Rows from block 7, named by matrix and row number. Each number is 128 + 24 x the weight over the matrix's rms, rounded and kept within 0 to 255. All counts start at 0.
# fc2: squeeze-excite expand (model.mid.0.att.fc2.weight, 256x32), inputs 0-31
fc2.138 [152 146 116 134 108 112 130 160 170 102 115 140 122 126 143 121 129 122 110 124  78 134 110 106 163 142  97 151 109 104 145  76]
fc2.139 [180 158 118 126  87 153  94 132 108 120 134 186 153 130 111 136 141 120 144  89 126  95 122 146 148 149 142 126 147 117 112 113]
fc2.140 [125 132  97 107 150 113 157 172  86 119 153 137 175 127 113 126 117 128 107 122 137 116 133 148 114 122 119 148 136 127 138 117]
fc2.141 [116 144 127 120 141 113  99 139 104 131 144 134 128 119 143 152 102 138 104 139 135 154 159 111 128 111 164 119 136 112 125 114]
fc2.142 [118 162 157 137 169 110 107 136 147 156 122 188  93 112 103 102 134 141 118 135  90  89  92 147 114 121 134 108 179  94 104  80]
fc2.143 [122 140 124 138 118 108 182 107 136 137 127 161 147 150 137 167 137 149 116  76 104 136 113 134 138  97 145 134 117 110 107 143]
fc2.144 [132 131  83 109 129 147 123 167 116 136 109 158 131 111 110  97  93 100 140 114 145 131 174 129 129 108 126 141 101  86 104 104]
fc2.145 [143 101 166 149 117 136 200 147  98 124 124 105 120 163 128 152 104 146 123 162 152 130 146 121 121 152 118 135 117 110  87 167]
fc2.146 [113 100 171 112 100 123 107 150 167 142 107 129 113 125 110 116 141 103 116 115 128 127 112 122 130 142 144 121 127 152 154 131]
fc2.147 [117 181 128 130 133 143 140 121 173 168 135 131 132 139 130 116 115 112 142 111 175 110 185  95 143 134  96  92 135  93 153 140]
fc2.148 [128 133 142 148 132 132 119 146 164 116 129  99 164 149 108 137 138 125 147 150 119 101 145 107 142 143 148 139 153 108 181 131]
fc2.149 [173  85 102 128  60 127 142 178 127 188 131  83 140  86 104  87 156 145 142 106 106 119  90 140 136 141 146 137 108 125 129 165]
fc2.150 [154 179 179 152 152 117 116 139 102 133 118 122 137 145 142 120 198 106 109 110 105 133 161 117  62 141  94 137 172  98 101 102]
fc2.151 [105 139 144 126 124 108 152 134 104 114 135 168 102 144 135 152 149 134 106 139  87 170 127 177 162 124 122 122 123  96 122 166]
fc2.152 [128 107 172 150 110 157 122 147 164 149 142 123 118  99 115 131  90 110 141 136 121  99 175  96 119 122 122 110 126  60 159 123]
fc2.153 [125 123 119 111 156 118 137 130 132 139 143 135  99 162 124 158 126 113 142 151 124 131 160 114 144 112 116 154 166  98 105 172]
fc2.154 [134 129 113 130 138 115 157 139 156 137 121  88  96 148 109  97 108 141 121 104 156  73 105 103 141 142 113 109 108 157  61 140]
fc2.155 [134 144  78 123 112 113 130 153 126 132 105  98 101 133 114 151 109 130 119 121 142 118 109  74 159 111 101 131 137 158 157 119]
fc2.156 [171 107 155 104 139 129 122 107 149 137 124  96 172 161 157 129 112 137 121 147 135 106 149 141 126 141 159 103 148 113 133 169]
fc2.157 [114 122 109 139 160 144 111  80 136 103 121 154 159 110 142 111 200 122 123 118 169 117 130 126 180 110  93 154 165 111  70  96]
fc2.158 [135 125 108 120 110 147 131 150  87 128 123  97 162 148 154 113 159 108 123 137 100 110 121  97 159 144 132 133  99 157 135 111]
fc2.159 [124 164 139 117 107 131  79 135  88 111 124 122 162 117 111  92 131 109 148 105 115 141 123 129  94 141 126 154 104 169  99 112]
fc2.160 [143 135 111 120 151 108 125 123 189 161 125 140 132 149 105 131 138 157 135 144 126 135 156 141 199 122 169 125 150  84 126 176]
fc2.161 [166 118 167 133 113 146 109 138 119 107 156 144 109  86 140 113 103 158 117 157 116 150 161  99 135 153 146 128 144 123 145 112]
fc2.162 [119 185  93 135  81 114 117 142 143 103 121 131 172 140 113 169 133 145 118 100 100 113 162 116 127 151 122 121 151  75 140 164]
fc2.163 [116 139 149 146 129 137 153 177 121 134 142 115 141 105 128 102 151 146 119 125  84 159 140 148  73 148 132 116 116 115 125 115]
fc2.164 [120 198 141 123 107 138 116 152 129 124 104 146 115 126 116 147 135 143 110 144 145 151 152 167 158 116 148 129 192 156  88  92]
fc2.165 [152 149 101 150 102 117 131 167 147 117 125 123 146 132 131  98 124 118 140 153 128 141 101 151 131 137 106 138 135 138 167 157]
fc2.166 [156 138 106 106 108 159 160 168 134 133 105 157 117 151 104 108 125 135 145 121 154 117 142 162 153 123 153 106 126  90 100 117]
fc2.167 [180 134  84 137 127 122 123 136 116 146 142 131 117 159 139 123 158 142 106 107  94 130 141 112  93 118 133 151 162 139 119 152]
fc2.168 [141 159 141 131 107 121 126 123 126  68 109  74 198 140 117 165 101 124 112 109 150  84 144 157 111 110 130 136 169 113  91  86]
fc2.169 [161 186 121 114 165 143  97 108 132 160 109  63 102 166 134 130 147 118 109 150 104 107 132 120 130 142 129 142 162 113 159 145]
fc2.170 [107 116 121 112 124  98 155 174 159 109 108 126 143 109 122 154 145 149 144 130 144 154 119 122 135 107 143 150 139  93 114  95]
fc2.171 [182  75 132 142 131 115  86 121  88 182 153  86 145  96 124 101 140 139 121 106 108 154 130 104 121 108  94 125 135 132 172  82]
fc2.172 [171 151 134 109 136 109 145 153 124 111 142 138  93 119 127 112 122 121 150 100 114 132 123 140 137 123 141 136 160 110  95  95]
fc2.173 [160 128 108 149 143 139 174 117 121 134 124 140 168 146 122  94 155 111 131 120 174 107 116 131 198 111 121 137 151  93 125 112]
fc2.174 [149 107 141 144 197 124  95 139 134 134 107 139 163 114 141 147 165 150 114 133 134 121 128 100 105 117 126 147 154 139 128  87]
fc2.175 [140 129 165 123 114 134 127 146 124 154 146 115 159 103 133 171 132 114 135 139 113 166 120 127 115 127 152 117 150 106  88 139]
fc2.176 [115 139 131 141 105 143 122 156 108 138 127 144 104 158 128 183 163 121 117 110 153 115 115 164 129 142 114 135 137 143 121 162]
fc2.177 [143 147 178 115 115 146 144 112 106 157 131 132  95 107 137 157 170 147 147 135 139  98 141 110 143 106 132 106 144 131 152  75]
fc2.178 [135 127 151 111 116 147 129 131 127 162 125 117 103  90 144 125 111 110 147 128  97 117  94  82 159 137 115 115 108 127 128 148]
fc2.179 [152 152 161 107 135 149 122 119  94 108 152 113 112 132 129 141 127 136 106 111  94 167 139 133  95 116 100 140 116 119 169 129]
fc2.180 [145  81  96 127 117 124 155 125  65 117 106  95 107 100 115  94 179 116 143 129 172 160 100  73 110 144 108 135 199 107 117  96]
fc2.181 [126 140 124 141 106 115 164 135 155 133 142 143 143 120 153 118 140 115 150 149 146 151  97 156 139 124 120 120 156 109 140 122]
fc2.182 [151 176 105 120  88 110 128 122  87 154 105 116 154  89 130 147 126 105 103 129 146 158 156 101 182 128 147 140 127  99 139 149]
fc2.183 [135  97  77 151  96 126 187 124 130 155 142 107 123 153 152 127 121 116 123  73 135 133 138 119 109 152 135 109 180 130 125 144]
fc2.184 [131 184 138 124 140 129 136 182 101 127 131 157 122 107 111  98 165 111 135 131 159 125 112 112  95 117  70 115 125 167 106 115]
fc2.185 [ 73  81 117 152 183  98 119 131 154 120 137  72  82  86 137 145 147 154 130  97 154 141 159  95  82 109 100 151 136 129 141  88]
fc2.186 [100 139 110 109 100 130 126 179 160 133 145 121 107 118 149  64 125 117 109 133  88 146  79 131  99 154 140 130 110 161 149 121]
fc2.187 [144 114 175 142 137 108 111 187 113 164 127 145 110 153 148 171 163 121 109 125 128 160 123 110  95 116 143 122 155 104 153 138]
fc2.188 [145 127 172 111 107 122  83 118 127 171 142 157 141 144 113  99 127 114 115  93 129 111 146 127 130 115 115 123 160  92 114 166]
fc2.189 [179 174 131 145 111 103  99 155 138 100 126 122 119 112 119 132 176 137 135 171 185 136 112 122 123 134 112 118 146 114  73 106]
fc2.190 [156 137 141 127  97 136 164 119  92 169 114 109 127  94 133  38 134 126 142 125 144 126 133 106 127 118  96 100 145 124 124 152]
fc2.191 [149  94 145 133 112 116 139 122 138 143 148 117 116 150 149 134 130 141 141 146 146 143 149 127 136 123 140 123 122 157 116 150]
fc2.192 [133 146 115 150  83 105 155 136  78 133 116 136 151 160 114  99  80 119 117 141 147 135 159 122 110 119 100 117 118  99 130 115]
fc2.193 [144 110 112 128 118 128 180 128 169  79 114 120 155  93 137 103 112 133 142 134 112 118 119  93 171 131  93 111  94 115 132 104]
fc2.194 [111 135 179 110  82  97 155 161 176 150 144  76 107 113 112 126 147 116 155  89 134 160 131 106  73 139 148 121 164 149 115 136]
fc2.195 [133  85 143 126 136 140 113  88 143 103 122  93 151 161 134  71  98 138 143  96 154 163 133 130 133 113  75 140 156 134 108 115]
fc2.196 [187  82 146 141 130 104  85 212 135  93 113 100 142  98 144  60 121 119 123  99 117 123 150 123 146 125  85 148 148 116  79 163]
fc2.197 [158 115 145 106  77 119 104 146 143 112 112 138 115  90 107 126 175 115 142  77 128 137 161 131 168 158 157 123 141 118 136 135]
fc2.198 [131 118 132 157  90 112 145 157 106 115 109 132 147 153 148 135 143 118 115  77 147 138 173 143  81 122  87 106  96 152 125  94]
fc2.199 [129 168 107 136 149 126 123 112 116 106 128 106 105 139 106 116  89 112 128 133 171 144 160  91 130 153 132 123 157 102 147  94]
fc2.200 [147 130 116 128 130 113  89 165 118 104 105 107 159 155 138 155 119 134 107  93 122 110 159 111 125 141 101 135 147 131  92 120]
fc2.201 [ 89 142 117 100  69 149  88 117 183 186 125 123 120 143 139 137 182 115 144  94 146 123 105 183 128 124 132 149 114 148 147 142]
fc2.202 [156 126 168 113 134 166 180 121 145 112 125 102  95 107 129 139 150 144 109  92 122 153  95 146 170 125 127 136 173 107  96 155]
fc2.203 [115 112 150 144 114 138  90 153 106 146 131 148  94 103 147 141 156 123 108 129 140 134  98 111 124 111 125 148 156  82 113 126]
fc2.204 [159  56 136 143 134  89 193 153 144 110 104 112 124 112 116  88 141 141 146 127 135 129 122 109 151 136  94 149 161  98  69  88]
fc2.205 [107 133 114 119 103 121 106 147 122 128 122  98 118  99 129 100 132 133 148 135 120 151 135 165 154 128 109 119 121 139 153 131]
fc2.206 [180 173 111 107 128 139 118 132 107 129 139 153 104 134 141 104 128 125 111  92  92 113  91 123 181 128 148 149 138 120 124 125]
fc2.207 [131 170 117 139 158 121 140 108 165 135 143 166 121 117 118 138 180 118 127  94 171 116 164 139 119 100 108 121 143 119  77 125]
fc2.208 [152 145 187 106  95 151 139 125 119 148 113 148 132 148 138 114 153 143 110 115 147 134 117 182 137 145 150 135 162  75 136 148]
fc2.209 [139 108 106 130 116 145 127 126 106 131 121 118 131 117 151  61 129 139 146 113 130 139  76 143 151 120 120 114 120 176 125 111]
fc2.210 [122 103 111 132 134 119 193 141 121 128 144 129 127 130 114 135 159 136 140 134 100 187 136 125 132 148 117 143  82  99 147 141]
fc2.211 [113 139 128 121 112 126 134 148  88 167 137 126 117 104 138  86 162 108 116 133  84  98 157 110 130 125 172 111 153 118 102 135]
fc2.212 [137 164 121 139 142 139 158 123 115 121 122  99 115 112 123 106 118 138 118  67 125  99 164  89 141 140  83 115 142 149 126 133]
fc2.213 [156 121 145 132 131 119 176 135 121 138 139 164  74 163 121 117 142 117 135 144 129  90 130 110 122 145 162 136 151 148  82 151]
fc2.214 [ 96 126 111 108 132 143 158 128 122 117 123 122 128 126 134 129 133 127 126 129 128 134 156 170 135 135 148 138 113 103 131 116]
fc2.215 [127 177 158 126 140 132 103 160 100 119 131 120 150 120 151 149 128 142 104 136 107  99 120 109 125 132 143 119 148 135 123 119]
fc2.216 [161 150  98 150 143 144 129 112 146  95 130 152 123 160 111 117 146 135 138 129 126 107 147 161  68 111 122 130 122 128 100 139]
fc2.217 [119 148 157 118 116 131 124 180 145 117 136 131 149 100 144  95 122 121 114 138 107 109 145  96 141 113 128 146  97 105 156 115]
fc2.218 [137 117 110 107 131 129 126 163 157 144 145  99 172 134 129 153 158 138 126 151 115 126 133 125 143 114 142 115 127  89 103  85]
fc2.219 [216 153 154 127 116 112 147 134  81 139 109 165 157 120 110 113 227 140 112 110  89 121 119 108  85 123 138 102 107 168 125 130]
fc2.220 [169  82 139 150  82 153 170 124 116 133 121 128 128 110 126 135 129 112 144 118  97  94 134 130 140 139  98 103 114 116 111 174]
fc2.221 [119  94 128 121 144 117 117 180  96 105 105 122 117  97 127 116 152 128 122 133 151 139 135  93 144 157 103 106 162 105  96 117]
fc2.222 [131  61 112 142 119 110 136 202 139  98 133  40  89 110 125  56  94 130 116 116 110 102 171 106 123 111  72 125 115 200 143 112]
fc2.223 [109 130 121 139 123 119 118 146 115 128 152 109 132 128 107 132  94 104 145 136 115 179 151 135 123 120 149 142 185  90 132 124]
fc2.224 [171 114 148 126 149 105  93 120 102 156 145 137  96 149 137 154 152 152 144 176 119 127 150  91 143 148 131 117 149  87 117 152]
fc2.225 [146  84  82 108 156 108 178 115  83 112 116 138  98 118 111 127 135 119 142 130 147  83 137  93  98 134 104 150 121 151 150  87]
fc2.226 [131 130 152 132 123 111  91 126 122 127 131 133 144 154 142 132 127 141 146 154 144 158 124  98 128 118 113 151 120 110 154 133]
fc2.227 [153 158 114 131 105 128  70 140 151 152 132 111 140 161 129 175 165  98 117 170 138 105 158 134 106 129 135 114 153  93 122 173]
fc2.228 [132 134 119 122 142 132 162 155 138 121 145 111 108 135 139 136  98 142 138 108 116 116 142 151 169 123  90 110 132 119 138 119]
fc2.229 [173 138 162 116  92  99 169 158 143 130 135 111 119 149 163 165 107 141 108 125 135 134 144 132  93 156 103 117  67 122 134 127]
fc2.230 [135  88 133 105 161 125 112 101 126 113 126 128 139 157 149 144 141 149 126 116 168 146 113  95 130 149 113 125 124 166 122 158]
fc2.231 [155 130 142 138 143 136 130 109  96 196 115 171 138  98 133 120 173 149 136 141 158 175 154 126 100 113 134 117 118 115 113 149]
fc2.232 [130 168 112 117 115 108 138 160 144 115 124 128  91 139 142 102 143 132 124 148  94 146 103 159 125 122 149 111 155  91 104 169]